python train.py --model="audio captioner" --dataset="synthetic speech, music and everyday sounds put through simulated rooms and audio effects" --train_examples=39062 --noise_aug=0.002 --n_mels=64 --hop_length=320 --input="log_mel" --spec_augment=false --win_length=400 --tokenizer="word" --vocab_size=36 --encoder_arch="vit" --encoder_norm="layernorm" --encoder_norm_position="pre" --encoder_activation="gelu" --encoder_mlp_ratio=4 --encoder_head_dim=64 --encoder_fused_qkv=false --encoder_bias="all" --encoder_qk_norm=false --encoder_parallel_block=false --encoder_inner_norm=false --encoder_moe="soft" --encoder_drop_path=0.05 --encoder_num_experts=8 --encoder_moe_every=2 --encoder_expert_mlp_ratio=0.5 --encoder_slots_per_expert=1 --encoder_shared_expert=false --encoder_patch_size=[16, 8] --encoder_layers=8 --encoder_width=160 --encoder_positions="learned" --fusion="cross_attention" --decoder_width=384 --decoder_layers=6 --decoder_norm="layernorm" --decoder_norm_position="pre" --decoder_activation="gelu" --decoder_mlp_ratio=4 --decoder_head_dim=16 --decoder_fused_qkv=true --decoder_bias="none" --decoder_qk_norm=false --decoder_parallel_block=false --decoder_inner_norm=false --decoder_drop_path=0.05 --decoder_positions="learned" --decoder_cross_attention_every=1 --decoder_tie_embeddings=true --residual_init="none" --optimizer="adam_atan2" --learning_rate=0.0011 --beta1=0.9 --beta2=0.95 --max_grad_norm=3.0 --max_steps=19100 --batch_size=256 --epochs=125.2 --lr_schedule="cosine_restarts" --final_lr_fraction=0 --warmup_steps=950 --weight_decay=0.05
Rows from block 3 of the audio encoder of a small audio captioner, named by matrix and row number. Rows with one number within an expert belong to one neuron, the router's apart. Each number is 128 + 32 x the weight over its row's rms, rounded and kept within 0 to 255. All counts start at 0. Numbers have three digits each. After the name is the row's rms in percent of the matrix's.
After each expert's rows are labels from the 100 clips, of 14848, where the router gives the expert most weight on average: "responds to" is what is common among them. Only what is clearly more common there than usual is listed. The data: synthetic speech, music and everyday sounds put through simulated rooms and audio effects. In brackets: how many of the 100.
# router: slot weights (encoder.blocks.3.mlp.router.weight, 8x160), inputs 80-159
# up: expert up (encoder.blocks.3.mlp.up, 8x80x160), inputs 80-159
# down: expert down (encoder.blocks.3.mlp.down, 8x160x80, transposed), outputs 80-159

# expert 4
router.4 078:119130096137129194098134145107183074150113137088093132117127116176155153110105091162105160140130145124130128155165141137075063099102118144118135119183134128146131137082070136056174091163110130125116186109119152074057153173113128112177155155
up.10 097:168132135108164113157176149218111116131163084160127104151107114120139127142107154045082126107072116147134179137159151141139109140114090079206090084112152130089177142129129062110148209148122142128153144078142100128137138162118176136066082133
down.10 098:134166127115142102116120117121126187124174129092133115134044183069111151117169140114103147130153160155132174152090117132146123107066115159140171094092155150077145118127124167174151059162141109147153125132089190173177093097154129162163121140
up.11 099:134164137148137125119163119102077137135098143145120112125085167089164137137141147104053161103146121111109083069150072126150112093112095048127090121066160143064137121088140076176150116095134126132106089096109114152132187152117101106131119129
down.11 100:123099164139122156139120092114116089094164153116103186145120138113120138118120152086088097145140120153089112104114132110163051131106115145097159113120153085157117124147160176143147179150097151101153150223114142147168060106179157187083171134
up.12 093:144111139083148104098207098143121085101190155128023145108077102109056106090099137096121121167126094114120168126161115118055099143155091147168076167110111119096206118138112104144161180146126127138122157100138147102108099138147157133173108132
down.12 091:174129096133133105127190175129185127153118114173075116141090079132097168147158095105133101139099125193148146099101173164164088114099120069136157088121088186143122078125158134150081142158171146111147107177124156172110140084148102194089151184
up.13 103:127130180116147132108120144103124161184136096210111140114110161106154118163164111178134147129142151190126113144123146178078207116161160067138164110122078119194100113124120141110121127135104114138175053144171134145164136012139148117164166129
down.13 105:134122061105125128111133049138096175129115148122122114166151162091122138034145138184161154101156115128187095119122208067105102102175115141132122140149177197163121151070110087128125078066143128143129151066160068176164153167085141083134093111
responds to: short reverberation (69); reverberation time: 0.15 to 0.3 s (43)

# expert 0
router.0 105:137076220105133140085169123102137122134175155131057135113157155127096151107156117105113139126116069117055175101152166143186136133140052102153104079067172144140141128212119142117116171140156119139172105160197104184110125133106143111048125131
up.35 108:106121132171150102177123108149141175137152080143128147197112122152141096164154132213115105113107129210083153133144173163141146097095151121119111125111113167135096111137207011129129072152079102113139093134122186120092137094144181153102108176
down.35 101:105141148131131136089120123132074139133088125107109136158137165156110103101072148119165103103130128194165120115108094106140099140141083111134127096148116179136172132111103151150071104137125174152144155162093053147170146135067137129167110105
up.36 103:117121128074114122132110222145166132095108111112129130132163156170176101098104107136141128125159113131110126159130117071127076190134179185085154124211150102144166066144073120088070109173131143155109105133084117118146123097131075129156140091
down.36 102:134160157129151136184104118101117138139107145120086118110094127149074102120127085187103112138116152126176130169118088093065137148093168158154102157113158064093104060177162166120113112124058106100162089072122113158102138127148134158146115217
up.37 096:088152140160193116144049139189114120159135175111076099081120168186213113127098132122146067107106109083153146123085145143143101088040144133153140126139112101107131150163142114138090145159104157105124096156126135112122094171174128140113139113
down.37 095:141143144107079117170143064147113128181116085150167104140083116140135115015136093197137164091088125120156114141149124125102117134128150160151121104079200160092122146155188068117086152096148142092132065177150065128116140119109105143219109119
up.38 095:160131146111172120149081160081093146179131133169137125157167163160140076138086173136091115158118108101115117154124137190127138158124162178075079106118116124133077067148176042091091166147131177122112109163107089114115131099158106131100131108
down.38 094:079096088118125169135154120159086116141066158129109133129063113161136132084118186116138150137128094109194078171084129176181101090143031154107105114139154133084143149144129151119139126133211164100135124160162092154084095134120102132110145117
responds to: long reverberation (74); bit reduction (63); source: drums (53); reverberation time: 1.2 to 2.4 s (49)

# expert 6
router.6 095:167110130078105114138204167119162119078162119155113163069168139098099114138214093131107179158147148115090107061130129122155114143176114159194111108141113185103099120080151105158109105107135082126138144102095147131172110126144155149152188190
up.10 088:101191173120177136157113079094120091092157105172152129120139148101122101117119176107154134126113184076153233124133148087192132162120054155181185129076071103123155109143147128192127105087131068145100146188126135177175086098176104145129086138
down.10 091:105143148091153148158143104106112176090145195106171113177163099126137122146138131101115127096093108115139081171120137189167087109110130103160053073073163142094125137111051177138130114119153098132081137115144136127099181124049141138128115126
up.11 107:138129076137156142131155139152135115126099095146129105110084146113129146105132126163118147049141000113177057177080134135122178110135098086139081037150188103077121163092107112122158084164135101156150134093149114153119215136093141109113102102
down.11 117:093048167119141117126147063140130121127104068123121133192082140119123168109099124135159124099122090121112150190120179131169140159110098118144114115188157095200140156105109111159160179099133149160178104096122081129159075149111115126059126097
up.12 104:108121177089124129162114120111147122136158091158096116094132160165195122169081162108124065125164130192164162123138165148200155128124130152104131082130141142115138130180095126122123157088122169198164116162149042091106182114125144052082118100
down.12 105:111090124086164148136131071131093156077100124164203120158168132146177153071131160135078130108083071077159072151106104147155094059193087117160088142093110122148178156164147135124137095135111158147153148119129156167111146122116076181175127083
up.13 094:151129111152120047154178113149051094147117114123036108105097166139118121079095154136143132183113094144052143092125125112162093158151115141133096121084194068059127122130107137157100162143141095110137135166104124155117112112116136195078099111
down.13 092:138110108156084092100104089151137107198067102086121124125079104122151124121108131114136139123133116128141099140193105152075136174108182139105112103179121162106135085169137125139137141170107132098157183148195133095104145192133195101081090093
responds to: tremolo (83); dry (60); band (56)

# expert 3
router.3 100:089136090158121145111103136101115093077116110155109200105171123149155130153131104162164143141141171093109159082132154128134142129110139116082193059158125119134190157172161221132188202108141085073129161141058136131113077076128141177181093145
up.35 093:138109146137089164135178212095121127143113112148147140107154186167174121106089096146108110163180113124048090120116157084112151127066144106137152115100187159134147166102141108126119128103128047158154173115124069100187115139142164121172108141
down.35 093:110136133119122121122160129162084082135091126129081147179132122126171160141145105092119157125063150175091087156161071131177072114156151112094065135120106124150077092117161209095123105133077093116097100114114149111106081092124154092055192161
up.36 092:149096081124102117181120100101160140116118118203152114140136144129104192132151176116150166103132075082142109138098172085130115144181129115174124093157169148096108128128089117132133107156060132127112160131087084091141152113124112128105110152
down.36 090:128137156139120135137151164168149154106167098151151063078127072148089109224115103084096123153120137111092168122133150175130140170128148083140138155173086115123107080089108181179142172096147157091124123167118172151076164129164132104091113109
up.37 109:090170131152109079145136129118111178134099136177072141110094117084160125122123080144112162151208143132155114120098172098199048091060105065128126191115160191090056086087151112155133126173139109133139099078110125106151147101114148117121121146
down.37 117:148153154148148196122114103124151106128091179130106164123153133151111110133101118179102066151165118165147167119078137142141118089085122171120168131090105124098125119184134135110129136117106126095124117121165145123149165117108112126057128156
up.38 103:171112137092123113113171192143136169101176153135082150095161145135123098127139147070138104133140181130086163133101230107130129117133097140138160157117119156155112097163123113066124135111101165107182082144139058126128111092167103106151203161
down.38 102:181173153156148138113154109113101113175090115127100080113081114144139112121113111131120127129053107108131123076105110157138114073122107138149131156095149150086121135129125131113132079162079097130116173113099148150126104074106208147058169139
responds to: band (89); distortion (72)

# expert 2
router.2 103:167189173107136069094142169161118114197149080157102181168085169058129106165105077157047154161100103081154108112152173104141124054082111180146134126094158112109173130157146081155107113083112141126171112131139097125161148164162159143135149112
up.10 107:009138130120183131147070092177130192109080173123101176110095147142150097128131140143120124159158150076144136114126125113141127128115101139096152138192129110151129216180148165170129211137183140119121094100139150116112126127148070113135125145
down.10 105:150148132182125082161105175118149146111125114076088142118127054139093162182154094171137100114112132141078150125109146142100135115112198153087138126103111129131135103123131162120157123165116217084056110160149133082133120045201167128125097141
up.11 101:136079117171093070117125163161136195111084122088145046152103109121133109082196112162144138104153140157199127188130153153122162099093164098103147104112131142123086140119154100160127137137180147147138131052148136218110156133092112109123123107
down.11 104:097135134088202131129116129169187123144151067109090068155064167150157059110069192180188154069108082121145133122128100133080097111115134196192127077152112141116173150179167101136095120151138119122139146169124137150109145112176054166128140131
up.12 086:111210093073166107129062090128146080191136157111080119117154153109119175117087126105104135110154074089188098039173109150122133163172134155112131184110168166097137157147118136161143146114174127130173168112124110127105116188169105186138092094
down.12 091:149201156162144148150126152128151182125136078139079111132095071161115153125096165158134142113142126125105143106103125148174140131124156153106156188126120140109070127105149099160167183096084181115020133120154108060181077146150130138128113206
up.13 092:128164141136114113124067122118158125140192061120110140177197117142149170128103156136147066111160177145112101096155127121182098178089136113131125110148090135119180059137165097141158171122082145132109099135112139101120144119115115157153126067
down.13 095:085101179163083178098156172093159152113166190190125101076110084128126144095097153103121142089150132173169151132133095099127137139150146096116119136133129114137070162087085158105162134123088167140083121166122159196135167120110091108131130125
responds to: dropouts (60); everyday sound (57); number of effects: 3 or more (30)

# expert 5
router.5 119:116139111145140062098138180140098103118155152145077141081174096122105092147081071167179161118111160147112156125086191155126118070163165164144125111114110113086129112203172198128055150146122130146087097134143133105123125136135157126073184115
up.35 118:172123144131143152111081065053136120123175120140140142100067056106132174116131152205166188112116154202117122131112136169167142157159117046099175111112119155165147150167173154114154168218099130060133118168143121203127143081075135147121104098
down.35 119:102139140085103158156127076152118132123114109146061086109097117069150086149069092057071127131179123130107120109196124207160169135092163120125127170137167173166136071157137101137105157136070117125140158132141140091096091139120131144132132106
up.36 098:171108122167112144104163141118148111118104120129153085138168128096084102115200110136206178151150106098104122135102134084112106182150154139117101205128156118118186110119065160122113143101112126161117132150126099113190183070110064129164093151
down.36 104:157180093209140123066173165113113053206156129138123132192130174187095165129132149159098153101094110105059122112148124175140162118143149156115135140130160136096160095111113143138162099172132121217129117124132112118148179090133080151120120109
up.37 117:162095056169084137100142151092146121087075146119175092129135101095082162116181105145173187137162104140150119128095109159091135205152125105120142126154098134176140149116131156191120161164166142106069194122114117097167102149088087098116063104
down.37 119:123107133070174078150117097180152137119098090137136141138113151115210086132147114182147089090142108162204165089159166163152114169174110088112103110178154183133140182087134085079122172111152094144121143071128113095087132144114124110092176138
up.38 096:140097125095167153161161148047160111147180110168140114143082246102090139141162194161145177120082087133138130136109163129085206170134115139157102126111141110135171153112086110144152171140160111138142144218086114143189149067123112135107138108
down.38 105:127146100145130100145086168145109152163081114139129142143113161140140097103143089098106156123140075103154177156079131184105113152065158140096140100106118114103150119113170122112119164144074135180184150124134083104152072108142114176162133146
responds to: everyday sound (98); short reverberation (68); reverberation time: 0.15 to 0.3 s (42)

# expert 1
router.1 101:122124157189135142077124106124094152180194136102100164143123127157171149121181104105149083137129133113116165129156089167176109125129081097155152090131104142146128100153140145134164144186088152107101092152178109108085082124120180109060166071
up.10 097:134162139109098117118108149076163162142133115117150089124172127107130125149101152121147169125099090140115062118104093120133077112162112150129131177170158170105146136124062067118103137104095155176146058110135105109136183134138089168148126132
down.10 098:145110089120072129123133097077116140121126112157135149126179179146055151110113112135112143170158135118123117143131099100089160189077105111126122099123130088119179113110102167170172060117147075109192114116037176167110128137136147124126097207
up.11 094:109132145132114083132105150116174133077062059128134124138126132115026123135173153142175147176073128138109146127159125067127096152130179172158166111150082170114172122106096151158149098122093087213122213120127127120146163064138158149193131165
down.11 104:145102112094055144064134178110122115075147134139132193136118083081089178132164106088124181154192150160108151062145089091171126138136080062130152162164106120169149114103142103114126165152204096114186107128107104143122131132101145200128115151
up.12 099:138118126137140136108135132136051130197157138109096181153079168086115141112117173153125095127123186147097141125184119129153161143143131132105151105140135103109133081131086158169156192131097142117118152176116130160138050090183133147119188110
down.12 101:131103109168132132075088168094138128147141113173125108142167068169158140135120104156045124103192128132115073146172154189178129140199132103093161098160131115136128179129145146100086176087123131107055218117110143084122145117210135117166082101
up.13 106:181128112121108112120078127149119140201140183117175174141098118146149149095129057168087156130137108116119174084106142154062200145157168118106148205135132199130117075087174091165134043078126134172110140086106153085127120100134148146160142137
down.13 103:090126149089116063116065099108149084077139125154124082104133145132129084117133128137183176102094103131161104110057142106126101120190157116143086140203146134153183158098097133036068109084147117111098144125133126169134120160176125157099138072
responds to: everyday sound (92)